A small image classifier, trained from scratch.
Model: 32-pixel images, norm layernorm, activation quick_gelu.
Data: 97500 training examples, 11.2 epochs.
Rows from block 7 of a small image classifier, named by matrix and row number. Rows with one number within an expert belong to one neuron, the router's apart. Each number is 128 + 32 x the weight over its row's rms, rounded and kept within 0 to 255. All counts start at 0. Numbers have three digits each.
Before each expert's rows are labels from the 100 images, of 14976, where the router gives the expert most weight on average: "top examples" is what is common among them. Only what is clearly more common there than usual is listed. The data: drawings of small networks of dots and links.
# router: router (model.blocks.7.mlp.router.weight, 8x384, trained with AdamW), inputs 256-319
# up: expert up (model.blocks.7.mlp.up, 8x384x384), inputs 256-319
# down: expert down (model.blocks.7.mlp.down, 8x384x384, transposed), outputs 256-319

# expert 5
top examples: black dots; nine dots
router.5:115138105142107047118132140130131097112064134138102103099146118082153199104128088178123099119173084125122190168138143163126139167115154173154060066104121111155138073175119167088151137114190120
up.0:146139141201124145124115156154153154128131135182133161052157178146091150165128149159087121149183085140127074145190118065143138151065145140159112160149060136120093114180138124092093162190181123
down.0:111124126128169151072133143129119159063112094097102086106086096127152154179109097146130138143176144131172118148160170125083083088141147153094146119134085172075109109113146111148123115092184123
up.1:130169131175153143188125160073081184200104087073134150086101082102169098110144145141162122152093169155163086077147110130086137170103107175211129142184081111128209123092110127105132118184100182
down.1:120154091139080088004106132182193129079146162125167163178123156151086160078177093118063129129148142129084130160111077114114145097088178053155143124098178135153116106115178118178071121128140096
up.2:111103123062119141089119071103165161116113108123109117149165166075132108134069110104130067171143105137113069150113139196135118130155109145192128142141163108143172154089113124099174064154115080
down.2:078157102136128078153141095124095088127129082155094187111067121120173158137164093176147199110129211186089079152118172121155105145131097178121103151123112119089048123155111126123149095124135133
up.3:176151090126176088206171196143135081117136136070127104141140117157123128181132149094127147131101144158128089091173117123151075228102116153123140147125171121162189152094093156052060131135126179
down.3:207139094144117145124106071109106137117154161096132110159182081136118115138102106114122119173135120139130154206113156160155125087162134132012115129146115157106058152147139086217049117150176150
up.4:128128161089136122118136153091167148062168124114140174136174154123118107075114161121119157179182120133128172136117126160147176141125151128184106081051141147139084152123098055144132084124116121
down.4:165145131142165143145176097133100098061124141169119072153124176179145099169103147140125172100113121164109137153108079078114134138150155127110097132204185074162162131125151133093149166112096139
up.5:115122092117108171122149130157151096164147112159134151131118182174147158129164140112119136117132072103163125135136088138148153089098128135095109064154125106165109052109130213169152142147186200
down.5:121137066093156137128111121116153118162141102074043133092171083143120128119086110143128062113114088170143111129138125157140103142161136128127089171124114110117136077105111120103189161127152090
up.6:150139146123103151100136094095062144185125143150085175117083125112089135134163160139141112081081120124131082183135079165114078140102100114128088158140202143163120133112184106094165177139178105
down.6:148101132166102124114200093161098113112115121121156174158078106089090119129065156136171121153161136133145130167140091138106147077124109065142125133110092125115134080091090125174156140149095137
up.7:160109132160134143144148152096094123124169110174141129145118114162151136126072107094122146104165092105119134156142168088089181152113100149115147166085104134126134062120152125148106130153139169
down.7:118147102162126108134124120163080175116138105101146148076141119213132170184194139102192139168155144142161104099098135107081135077156114090113189094115162135140147094188152153117118109109092135
up.8:135168169166096103127099187186048155111149136141108143170103125106137142176094101052139152119123162096093175067151142143157114136109128107161171121131117182108132127095146151137092094131084109
down.8:140128124091132170102197049083170091149150085127092052071140156166160071144168082119118100107131135145092135178138144161129153122133101138144079134143176152133143113136114074107154141116093127
up.9:139173155093144165133139096168143091100184141152132167178089157116128163048111125131131139095135155058117132128131070108144059110139101153137140164104116131118128161179146152144079100128111118
down.9:100101079089162134157135121128104146104177109113131118168161071202152191113150129113130128154045138131063066088155120110127123121129103173078142121176123129044091090109166074116091119167119166
up.10:150122085182140151131092108164123119195134166075110176125162178129204101083138072122081162162098133106086152098148160153143105115098123169109164107130156153111168079163099073125126154085115085
down.10:116161121134149118059104187132137133106154129140138106150147164126091118124111141110155141166112160083151131113136134107145155104137172115176135112189173120189136098134087169073130111155127079

# expert 6
top examples: nine dots; red dots
router.6:088131117140151111118134060111073095113125110139126157109098116110165209067083197114079110168116116096078137162138131180119170124143134175113139135077141133140141149099112152139113107153149118
up.0:094141159079143106102112136132136151069131156077098105132121109113114160134193153134085159106052122059166135173154076116166097094141173169139121156065130124133109165094115130081099137157096143
down.0:126134173144093143150126071185110087120162097134139131119131145058174123113118113176105107146156117178099114077135179120103120153118148151097158083081100142118160152076120097112186153144161131
up.1:168135131193149133193126143193092183174078074136057154135168191136098213139127158110116134118130140136115103161106168129136170094168084148127109109134156127178094085149119088118130109122144193
down.1:093134140113187036122157105143117112158150101164125193072168140115155117175118106085141156144051143153181171110179114171101107166144124137115123160122134124200134187157160136120155081147118118
up.2:171140146120165101123051071189112134117123139145134053139126148063137145137160150138102076163177127174134164095131163099109087135108119132097185125154076140094106149089126148111092125111151047
down.2:144153134150084183092137166168142098118137146106144141191103123115157149068149196102141118100114095134154063157161099136107115112132095156070141149094178092121134121160070089084102167153100194
up.3:059166125118159136124077168116169085098137121089163124103128095136185110112180085131120132099178082119111133091161117195152137069139198160131174125152116177149226130146175117097182140131138186
down.3:067141111138114092109142095129155154071175167166163078145116194152123059100139154131114146156152093118148106123122124139106157160098167181135121115093190106078118175146090171111127160116111109
up.4:156119101083166130131115161123136136153141165141185095111165133097114142132123132153172102091192105089090146132116177135190148113130094127161146146082130144157154177149168112112062165182139093
down.4:127143128137137140111116084097131209086125049147149125123040109123127131115142103114121132133123139149120149114091165093110136137117208101115135135218072143098183107154078157118170071126056132
up.5:081058117118096147087149108163114118142084080123105123166101171157128105111105097111163097099149123121075162087170123140126147116134089142067103074128099127059140166136097163115185119103051112
down.5:133177121169115177194123115126129071108046174138155168110098151161169166120154137133145122157142145179170146156168109146107131144132118222133106103124144160147149173104148086209100155112074160
up.6:119042128171128202104091181127105096151132181112181157151120155200172195198096160087134125137125123126147102110083137177160083133151154159148119116116079115112123191135099120098115118152111155
down.6:105138185096115145131140174091121119163153133124085125154161144112075037111157123170137117133084119108151158126181183102122105125106152103131152115115147176126141168100191173100158048166134140
up.7:118105157159098161162128141127136097064132123150141086158117137150186139152134118121117087173143168155175101083127087071109144120118093103115100096131078095191168137121122073120144112099171137
down.7:146166184106186113133081129127143115144151152042161237141169131080097132124114173154096186152086090057109141102099095098090157155111090142128146081127158131115081146105140185148094093135091115
up.8:084103082129134082133175127131112078157102097120132086181170077124148119169129176140149164127105128098048112172112138169134155178109141151144108134100181130159156125079063066112119108129132085
down.8:137127150092132113156223183158122111107140161095081140102138147121117108122139058079116055119116093132158107083072121102146071132127093127086097177150113131127096128121102080121140125178147200
up.9:122109081078108097146129138103178083138140131150163135110168127125165157133162143099106131138123146111089123114140145114172098088172160102184135200107168132135153157124106111102157133106084151
down.9:147155155140120168154095162112084116121080151122110147086079128110129061083113139176133113104066066108146086124108126157150193103136122100080141079074129143098083084169130098161085178127143133
up.10:118111146090129187151136181119177142135148196135096095191137153099150092089155106061092129097130112127149066147168142142093125104144190120183085116112167109107110099130100110094158102143156127
down.10:125137156159115029099126161139111113155137128137147094169166097127134112128105117123079138150159145115147178131124119151185080071159151147099150093165147073133087128175199107117060122110077142

# expert 2
top examples: complete
router.2:126126130117128130158172101085134078136121175105146128112122133155100160177174122107126089174076160106145105156102099078131082195153102160111143119175153147153103091125152138103114139141099139
up.0:175075085147124159098205145071146138111134170110138167132137153106152088138089143095116117092190165131160128124153133134118109130126121132142141135147161120205162158177082139150161126149085153
down.0:142103156193153061152082120077119075091149100118078163123101112106169129120185141160084141168108120092101179194133133107116145167141123148106106071101121095075128167109101148155126131082152092
up.1:159134135121137092177095155125109106119148130120153128153172088105075156152144152067138147142126147123050129147116147129057031135131151126163129141103193107087155131181093086098185136152110138
down.1:095097120105105149181122121127137224158066089130132092117157093142171127096130114123122123098182113167165129076109150130177142135118132158089155133124126113184136090152126154152098122097135046
up.2:136112143150102114107152181133084180138173146135098131155137169131168139091101115100114111129133101145116184061180087118138111099126111141098132116076163192098118122149131148069077132108136128
down.2:136146174188156110152134123121096113164110093130101083115135129142134165160098104175149118181114161118109150146095148128123180140118071097110151101142119094156174129080084118098170091128173131
up.3:134078117123131079071126131113122179131151140106159151071141085167138151074132115075180143141144129163165106158137190152148105102121133143126122104109141087079126159114084163100157099148154072
down.3:179139084165163109079117130165097083169113089144117155103157161142102085123135144099115161120104147135099155116145129104119139125155150107100129145159130188201159165118114132163157077095116182
up.4:149153131119045136132151127138209155110096123128121163100109119131128084132117154121149141137064144153179187132145148163058103133120097173138171177123091134156163055179123172090091131114113127
down.4:151077142153157100171150131120117074153104124101093095150092160100169077104123106165099125119138146122154119102143167028150100134183104078166108099090191161125083177132082082159135163102134128
up.5:112118142198091173156130123095094138072148162131124127122157088108138150119086156066138177117130134050115077143079147147098163144094176154148138149090136137132090131113135191173130150134096134
down.5:161157174133074111135161174165200102210031141145148100082124167118052158147075101185103109202156138126117109070121157139133109122151135145122175138169126145110166110142130121131167176140158089
up.6:146084158149122171084113181132113139093127125144118133115138115132129089119125058172116064097161146141127118177149125116104171142068174118152055129129127171181151143125132142122144146097135088
down.6:127123043073167151154224058074139115128136127112138137084108147103095112087095157110132094217150160165137143102130125151102159147146110169080158083162149131143125167192097123100147105229127187
up.7:125123205116136115142128144162127102101098063086195160112103104112124089132173163105074119137137094041112152162129183132115136110096122165086098103124167122139162106125103138090155122141133157
down.7:142097127105121155049119179162132164147105154133126126103126096140131124115066125071099117165113116137155117163117124151117195174193114142090135177119119141166133172144097107171096097148178141
up.8:100134103163108118196136165095090111136171158108109107161194148127155087147122114103105113113093107078105186146110200080178098130079117126130130157159170134103116130132173158102120104114133118
down.8:162139142119165113078170115174090122187135108167120132132097195151096148190122093135074146129093143090152136150123145164092090176149167106097129109157136153166125128158120095156067084137125155
up.9:145187102180163083120094105062112086113122191089179120078095094175144140096165113099141096136121176168109106149115123153150159057148091176173125139171101108127149121168111133110134078081045136
down.9:107115168115104113138146133076126093073095205117102171182134132101127114171109131141144144091112062116179106146140109060166095151120218112194104128103165109131059164110168117157105104052141147
up.10:131107071147108106137189116143123147032131105152108130180163086163151073170158107104131065113098155136113116136168145111090112055127144179075075136151103186153210119093097126079166108136137150
down.10:176150113144083198092104147087141175167115154148157102133121160109122130193115193137119114140106099080088077187125143170135103145147185164146178182123164116139107127116162106086138130117071111

# expert 3
top examples: grey dots; nine dots
router.3:094113112125095165141113107103129134174175092164114087187102189201160033120099140121127176120154140125170120059088173151097119117147141101161101163127114184108109133134144071160143097129110149
up.0:078087140108177084090129085152119103172075085128032130113097132127124151087105147126087086162102176086165079176143137138089120107098114190170040117102088085139144128083128150110162113076131139
down.0:215187146130058196126111144099057135166155150046092130188112133205097140128162174124156143130128122161154190100113083065120060114164101135080180152163124116067131107074050179126092150135158162
up.1:162097145129160116108167111090103098063088160163146109087147105139158209111123139133084155101141106142073124128139121157112069083130118087123087181123123102144101152092129206144171128161155126
down.1:082183132084167111123130151106075177154080145129132127097095067199114137124094176159121095114087164132101101126112162177124166112108128138076103143090152139154157128100123095140079103100113114
up.2:189153162117113149079089168135150122138145146130072103057084073163135124044109093141186139076084135149169126148182075125113172164109126125091153068116148069120130154126166166137145151167116143
down.2:143094119139145163169157076134108116110132132116143146098115156122104149146175059113037167141095135131117198141105117109081154161129145149141151159117173184070116025140104049132108130098088096
up.3:135106091116097149132126116222102074147108093164197139128096166112163210139139143220095159124168150137130132085128101131143163102124176173140169129112149124128126094167124162149107142119174140
down.3:133138154166089128170108122117110167101124105134077158180169131122118102163180054181159095115121097132118122148095135134119141127085135120128128129184148145142037070094113150144175097139116185
up.4:123089127115153180101079100116096093149144092136152101125091151151115163157062126117093087130124097151113122176174062165167082138136139143145086145095135119090145160094187130185123076106140128
down.4:100166120113109169139095168192153106059088050084147092196096116182148114158108131188135151109138084105112141103092156161106108127106090166138140145098116096188159142197117192053092159105112153
up.5:123140087094118147095155101176095167085163199123087102168103115122097144134082101171128116174135087187130125152127129107135113127116126148135071064122108134092120115075153136099161092144142109
down.5:125132141133157088181115121153144184114135128160143164111140141132193151157131157076120109077189123052073096135049159096111117099200093143115128151121064113166168160127110182133132208173145081
up.6:121108174151147115132148155087086105117121096121136093127081123085091099148119081123142109085118064110168151122112123102138089104170152144145081071102163117091101161110064192142101132175134068
down.6:045094133114139065094144105153158134103172114091165176187125158081146104099171089157205165115133168136119116152191137102149143058063071144106150145143118169186121105124107138147122119159118112
up.7:110135132145118111164119087161095097120098138089135087072124168123149118128154124106106134152194166102163123132157138126122199202097139151094100151096083119074136145087140101161138116086084129
down.7:102064173121171147138153125095075150147119145101139195148164144161111066135165128097114082093170131165119136097147049118100108195090102156157119114140107174146116139140147128083112154102128097
up.8:160150114108103140120121064151113109135140121183106147045158155161145121125107190078087119117116109077149134179103132114088138086176134117182130125075128112128155110129126143062110167138173164
down.8:138139156096096122100167147132153106107151125134186095162154108157132168160127113179174065132166173148148124099124134111182116216107176124148162162145134085071175085146185149138131130122120108
up.9:126123087108156130135147091147147151151090092122158126154105072177083131154230087168094196147136083167101110161203100096121123172077103135172136144123137090131061110154110158125102064115125125
down.9:089173131076104158079139172111147098149145153067166143166066159085103128057139181119080122156115162071062058140183147139139055162098131118132170124127153144115068135128119113100151153178078083
up.10:178059054170248119153100091189111152111115164078111135203168178147107187136120172100171076103087139112133166194154145115152103139169111103133133118145170102111130114166097103138104138130142138
down.10:168143146118105180135118151107094091151132092151125122139111127158097084177091093162159143144148157145146111075095121168154083073132119137169103161104138175121109144179119160151188115138123136

# expert 4
top examples: laid out on a circle; five dots; star
router.4:118119160095181181115125140151143154060127151079196098142169106173090111148123067102118133091132115167136112098147094067103127096119070084140124170164104119114180109110138085155150083091074125
up.0:111147098111152184143102094120132080140121095116168149153132129101048148105117131147150180124126204144057146160103170189155151211114151130120113079102199132116123148125097144121135074129105098
down.0:111127151134050110123176126167113130118110132145143130110156155108190096168170085140108143113144127123198092157110087121166104152140178159200179124109086158103109124094132145217142093128110172
up.1:149112142128096118116125113177118107140096118106101149140128138121186131169165148098114104145177170156168124043080152129121071166180177202125118155107104108083093076187182119082184126141089141
down.1:137140157120161108108124148167166078146150071138147097131151065142136219098214198131155122101096080069148151097132140104121128117063075063095107129148129101109116157113114149168161092094135161
up.2:181135122119198125055111143165129089146117135104134096109105190160203159158143119142213107121080132111083089145115096139153121156163140134144181149078131104134143094119158108123136118125110128
down.2:117144118121170131142122147149119113136157075126096095128129065059066117127114154153154106144113134084184143195105160111105130153073118166164142194187126118096079160129076141102151094104115132
up.3:168106177095111073073210161205188111108133048089151184097127113120095128117110140129201107156128136159093095126080174111079131129132099130128108106112127096117090121183158125097112091109115092
down.3:095097124145154167073068119097147098127146110094102090175162144119131078164117166107128120106067116151122170129180186160104151139108190110109114133088181133156104160108120140082093168099122128
up.4:138149150082164171124127114121165103164194156120077149120166134145098103074161107120165136130111135116109160152064135114113093128174117143171082233131086118143096165156117159147103124154068134
down.4:180105128098176166140060103098166129144076077165120122133110100116179176149134136176157144126152108141124176125130144108170123112127172068102108143136126151105103157114145120146123137095137119
up.5:132107143096157133192168102084109128203155178200150108106068134145127137085178129115153102108181125121179052135105125117095143109171075157100170179181089132126161152032146124129139090147067132
down.5:081099118165067148140117112118171130143144103125126135105126130147201079145137153185115168130110129123154088125138141120139115147162143152067144165120132190099082142084075102101035173127126140
up.6:175161126141173140123120173143083145134125131170112163145152213131147167157103162129090061143166133090090107107108044118136153155129143113152108134084121105135122103192102127110119192087143135
down.6:103098164113133132143127104098133131119099169083139101058074084085099102108129100089120152159133151070152174229129147156151143123092131148173089088127123094102164103174163131192129088137117155
up.7:126141118156119073107133134181122090057104183176171145165107090155125121108136151178137109147144146129107086081181154124154143109184194106125142186144119031113167139147197162101195180074116169
down.7:101127120095141065086156081134116139158092105102141151095053117101086135130141141096088162119159150126109115167095090116119160139136120148195140074154175133113151219145086126074081134181094133
up.8:096186081132127081103118106118173129109102097119090139101172113075065102174092168129116177166077153200109146143110076116099186141159111083170120117150080100171131075130064103192141177134133142
down.8:144127104113142128177150068165140190161084211064158112138134112068091155133223159112173133141165148151132202074105131118120165149095077157116096130101124146100102074093135151132098109105107117
up.9:092171077182179150161167148107100110130100137119102119093079136163095152115116115129132111145034100081160128104123135168086199164100136096143142163135148150138096106115151139150118131124132144
down.9:130113113114091114077131150107099157126131098088124157149135106107141100137108157077099147142128156144208068141110141138162160135151125039155087104127156136091112104207126104095113103108101130
up.10:117069137189129133107186143139130124153113128116112117084139111144129143109145177120089076116137119118169164129092104067115115173176110166154095169072159135133142060153113129194160112169212090
down.10:115144082128108133112170178183130120145107193096107208120166151114129118114120073166162126146147133134168136126140121124137093139121142105159097076170094166191183124119125118156148067101061114

# expert 1
top examples: five dots
router.1:172104138175104182146150144143158139084066128103189030123176143142134110147132116043105177132084119083089103105158170106139112193110138126121111107085148108203073119127108124073150137104088059
up.0:061156138120130161123139105128144088129188163120167108081098091159092160161132120155132146147184051182112097120155156170136128166161151134159131133203079133123145083159181177171080147076162204
down.0:132131122130124085107148149130188091084076145074137083133112131105154116123155129133097145149195122111195072149162164101134090104150147130138127096122085120104197175123106083175105085098090140
up.1:165126174155127126183143117135119188108049175138129121129112140156109137135135128155147109120155122138146116114141169130155135178178119140147174141116103126136141166125094109180129151108113125
down.1:096126092094067147155098128164156106207157162160119129125182087168093136103131120151127157105120112162141191126084088164093136140156130142125156115179147072125181120112090111082098112102147155
up.2:124187154113166163110139122135118122074065094137098133158126115099127141175066082144122119106147154103112122157097070129149129094144148176123193124156134100081108134179134164104103154088126149
down.2:158155163137107098139129149162100117109164178204185158091135145101106099145193080116125099144072149167157140184068103115126154115055134108176145130113129117085145087090118175126150102098210158
up.3:145111100132108113172092116144147119143072111166123124141172161112140147135153156088148101117134140061206157160140165119077178146135080148180096078178064089149153157129100140183146122118112105
down.3:116131122115234120044141143098135163069123118150122126131090126118114136100173111114098088124111099090116122137135201121129134133133116159108147122122070135125105116088129113190150152123171118
up.4:080159126085128159151102084050111153138090105092088107157144149127148113129159195067175173128159128068069125141135140096086181167103137161185177150108156097101131107131150111097119150136123158
down.4:188189109113103100138153119171111099129191149137089176134139112099154107153099090107087109140165080191190112152075112138145151136124107064108151164142077162152101145165129169156110116113132126
up.5:098175188090119138093156170173142171113161126122110118137140174145102159121145116172172126178127123179098169136156176119112134092148137187114142111138090107099125103110123118163131145143135217
down.5:150104125114092135133183102107149119087110096103118065146177119140127140138097095178148119142151156128169122130123126042096134177162069140062130124106100116092161150121185126140183098198214093
up.6:145189087141074098121107148114122135091110126139097119069103150081217076113166060126109177154153138066105119057139130149116163194154111121096058136079107136120132131123116132153088106126134158
down.6:119139154097140082122154168086088118141153154140136119104147127182078168144137143133142093088126069117130149121161166177056113125136117120126170097106148143159101125171113095138159116153215112
up.7:147125113134192081105112103147138091140113093104111118114128134098141190116200083076176121135098160181116109115090150097125127130110145109166148136096101135158115190130177131148114150121133136
down.7:114069127086143131114138156085169132093118118159085145119150144103115105113100150129126118122184089040142112165128156128107126125104100133144100113126152098132074069116141202154106131088172153
up.8:168131090163115148101125113120114108118135139137185182121124079182081164133125083112093136169103128075074166123141107156123129158148144162142127092083127072123113153127141144162143169068144159
down.8:104109148079093098105176129171187162154061136144122120131146121139142134176142120148133118150177123112098171101139147102167098142141133125132142127105104161137106171156116139119121125137100084
up.9:104144151193061104073078145120130144088120147086073109129156172148183168085136098098165103099174130128210109095130110132171116110173158135161116152102170132088146141123150163124144192130103144
down.9:108118138101110097087148107101041077145157077170130187146105110116099149114098138147130094162127140123049098096115122109144121174095106157168129119113112152132145108193141141147118171133127107
up.10:183099197154131085134170095065108058152136159154138103161117040114116093145108211114124170139163175172112092155136124097149126177129113140101123110122157137126068073120099084073114126185155145
down.10:138174074128145154085178121115070130110153068149125119116100171155071154124126089152136127173101198145097110107161105145135076152131110063144121133101137104224110150119119081177107098172108139

# expert 7
top examples: laid out on a circle; nine dots; yellow dots; dot colour: green
router.7:169151109121097123127100192145105154148166113095102181109123108116148131148127125123115116104120129144142094144168145111187091087139150127146181133159113118059134164116072140156064209142184141
up.0:157131108114114134161058077150127115141107074179132076178166097174135121140116107062167190149065149136096166129134122106089123135156151158126122152102113174122096110117126070126119080148184183
down.0:133155125085134110140131068108117135137147123094101090150052122195148144140130104170116162139160217103111134124121096128103091171101129159125096191150099081145151162197091127163141128109121080
up.1:078144135114124123129115134131146137090092118068170143126078111174158066114135122049101119109173127163187122134192132110103175098145158081133165148091125138044172151177072117150164108163114126
down.1:179046119121145108106140093178125111125105128081074110212066109103109112097149112090111113108198054132085141057111177090118108181152123089143162117138144162167102149130107101142050126110132170
up.2:079071133080141111150084125126151134171120147110091164071155134130124120113097168126122115138102117142122104127129161148136122167167109069167151123085128075142099200156107223200096114170083179
down.2:104137149157187121139149117193127111088096179178100117092101133148175139169069095172123116099116031131095129130172145152135152148155082079133177133136154114117110117130186151143114123128173055
up.3:103161127155091102127158094144138125184099132137123097181132151105154203116155201123147162080130084111138089172097130140110180108084166145162130116143132168157129180135078151132142144140155107
down.3:084087147155106137144131143075093136082144142124131125105096045139147155121081097114155184139151177115157159080100131127126102111139143108114112119204108134088122117100112105104134081115149134
up.4:130118140140142117178188128124163125146116051132065082114130126140110099142154178135075162103162145090099184144163149158100122121124065124130112160185182124160126143116111103046166071123119177
down.4:164109163127161136105072127141057179134130137112108165090139100080164147102149144158159094088090138112113112187127082089141156125155128176086097066167088155099079117107119162129106111130183139
up.5:097165144152111109156122111131158148096115132149154134152149099137167145156069133128160085168133127128174123107166114075141163114052091162154112182101136131154122103086196145087177113124118197
down.5:134105146135189091149139109092131100089132124156179125095090124140127054117089154122069194172101139133101062161128113167092077097185034157122115141145169127184175126140136117122162124141151168
up.6:154111096079117092133168168125132123161098139107096218092117127114082151090152151165140085138209158128176128105118108135165116147125111106109082157149074150160143152127114086087152055079075110
down.6:151107143119140127101142090129146129147174107163161103115149117132135120118082102088184149138149183178096179119168160140098143152076142100136107101127131090060153134120157090122143110098121155
up.7:120146162125163159131150135117120159151205143117112184173101086171147147113135121155079165130127103098182098143159086124110106100159181126143107161135096115097164112173170176097070099119107087
down.7:128127123107120144170133114092158143153162132116157097047132148093059097137113166144152139143099081135109102114124150095183102112119103092175121129141143128132100090128086152098130113093231102
up.8:085133057150161091102156123095131073117126136127155147137128160130138097069105157080138157102104190123132079074088129134075063146120152133145085131147124217125115101130138132108118107112117105
down.8:170099121154087095175159130158181164119169167148159129138095154133134104136061143152145095181133085063063167099107091150093142096077179059147152180119119100087152194138110078166113120123174122
up.9:141066110096123169145113103098199254170133135125163108150161139130138130146141120117100149122164144073104107110136120110117112149119181156127110173092125150093101174083052089109145145140157123
down.9:083144142178120093140099172158156138110120155099119129137137048097162097106154122166114135147074101123164101165176106096127073132145079153159123081147135179120123112071207158113111150131195140
up.10:153117117109164087153163127103093168119148133117107111160153127068092128144075141126119110176103118162082152175160118089122137163143183147081118140112134124172157120119118135111106049122116101
down.10:161145154115102156137151149142134155146124170142156160107157136166150110120125112177138135156228134163128149149140092099127107089101098130181128130122083149101133142074103115091111175126142155

# expert 0
top examples: nine dots; white dots; teal dots
router.0:159113169111131142145069147165160173152141141175086116163130135064086091136120111154194125118161107168159114146102101163118158094055150075104115119138131128085110163129186130146139087115154192
up.0:095106107144069111115211117190160151094163109077161094128166088182125147095183126074126099154124160128198096156116132093102169139152146078092113123115181093137168137132134147122092130157139087
down.0:106106151128156131132149092088119098089122128067090170185147044188156134090093119100147145134144086215122139147134125118151132120152131123079155165118168144151108077151150104110144133124178127
up.1:148117079077122116084125160175146161137074099111121112185115116141152113149113122108098122160086106125122226109153112129148136177116181080093076163146158125130164082111126110113095112123161148
down.1:153158170114072157162142132130109154202125121146151124204206138105150150112147139123116157133082086177118160138130135188133105183098136125158190108189167106116126130066124194151125098158137131
up.2:156124094128116160116050099106107044127099150073123077143137146128076155120093181164162155145118097143095115107096084072164152164134113144108101138117140134106144118131124020108134173131123148
down.2:137080156149160141134136098122145167153104075130148141222103164105175159149161123163110159143087154130123100112128117107118162138148117136166091157103112144136162097107039122165106116145200161
up.3:136099110078133140126115086133149149104107157176055112161157184150076166138119154113054127133142160159168100098098100160126154095120122111148124125160082175100159146119134129110174179146112139
down.3:117168131125180142168154117108123178126160077134143131106134099120175145103133119144139155114111145083070149106164137059126136174106174155211128160156124099136117173152136124145139159150112116
up.4:148120107099119163110162172102124122146129093133103102068145145089127137169133127121162137151125142129157076109158116092141177121133094146140129120180186165110132157112107158130082114161138130
down.4:087114161107118138107149158164139105152127169118117199141144145150141054114128131129050118225187155131180127092167118173156121058140153126096169174118142045160117092118144139153120151173072154
up.5:094070117093091136187112129158115084122151145136111123139104208169099132157149159111185102128084141108166071072116180165154171135076171115141040149169179115119122145187128094069159153106128139
down.5:148103100096108105087169128163113133169113096181090178166110150064103166178142116127113107072177132150197146112153135133141155129157143159208208136121120168119130106131166125168167168131130169
up.6:152099115171128157158125078114116166154123080095095097139143105111069107103160134078101201086149138142145098092114191068135164124145150120203138123119120066111126155115155134152091179146148130
down.6:144055157118124105113080087068148141141090139128072140112126121085152134080161117100140114085106139145095147149153072150141111073120079128116123113123090169174238126188043131124146137093155136
up.7:113168139176104107111161105063127177105170127097116045133171173171102144108209163100084162112100134209141160165141115108105114130158157089161124127118152153096084091161067167162137068129119166
down.7:120113177096148092162121161156117128173112103085116175125050101123118178138103164140094087146173077086158110132115134134137143131132145151084137089175082106167190154154104172125121155111076103
up.8:059117105152119162161140167159134140136108165103111211101063094163108173161113160087136126140128110096150141153136077104055173079144167106059153079106125082165131182055117126155171115143122125
down.8:112114189157109095129141124126086091125186138094136082154116124101076068158109108156149110117158116161107101121139113137157137141091115126142155146086231204149152128105151070167116091191191132
up.9:105190119140106117142141124125179085159108141096154148164148186139131066154166115115158115171098126113087172165111150142182175154104139104146109158171152069119099153077137149151135057087098075
down.9:146139141130179190104100116125104148124135107130094126165123153062126075135149089158168138156128141106151104093134114081108195077222225174117130077102127160112110113163184085115145103137145133
up.10:110120121132192189170163117162143055105114139146095081128179129113113136167104146122143107152134086123129129104161070121115171191141149088107135158113125190123115110133106130185144111104165081
down.10:151116104121106139111166176162136162155155108150098094140095129127125163114145112120118086133140118111131125130126194052105166118137106149100123082130138100126052093147174106115070115112105155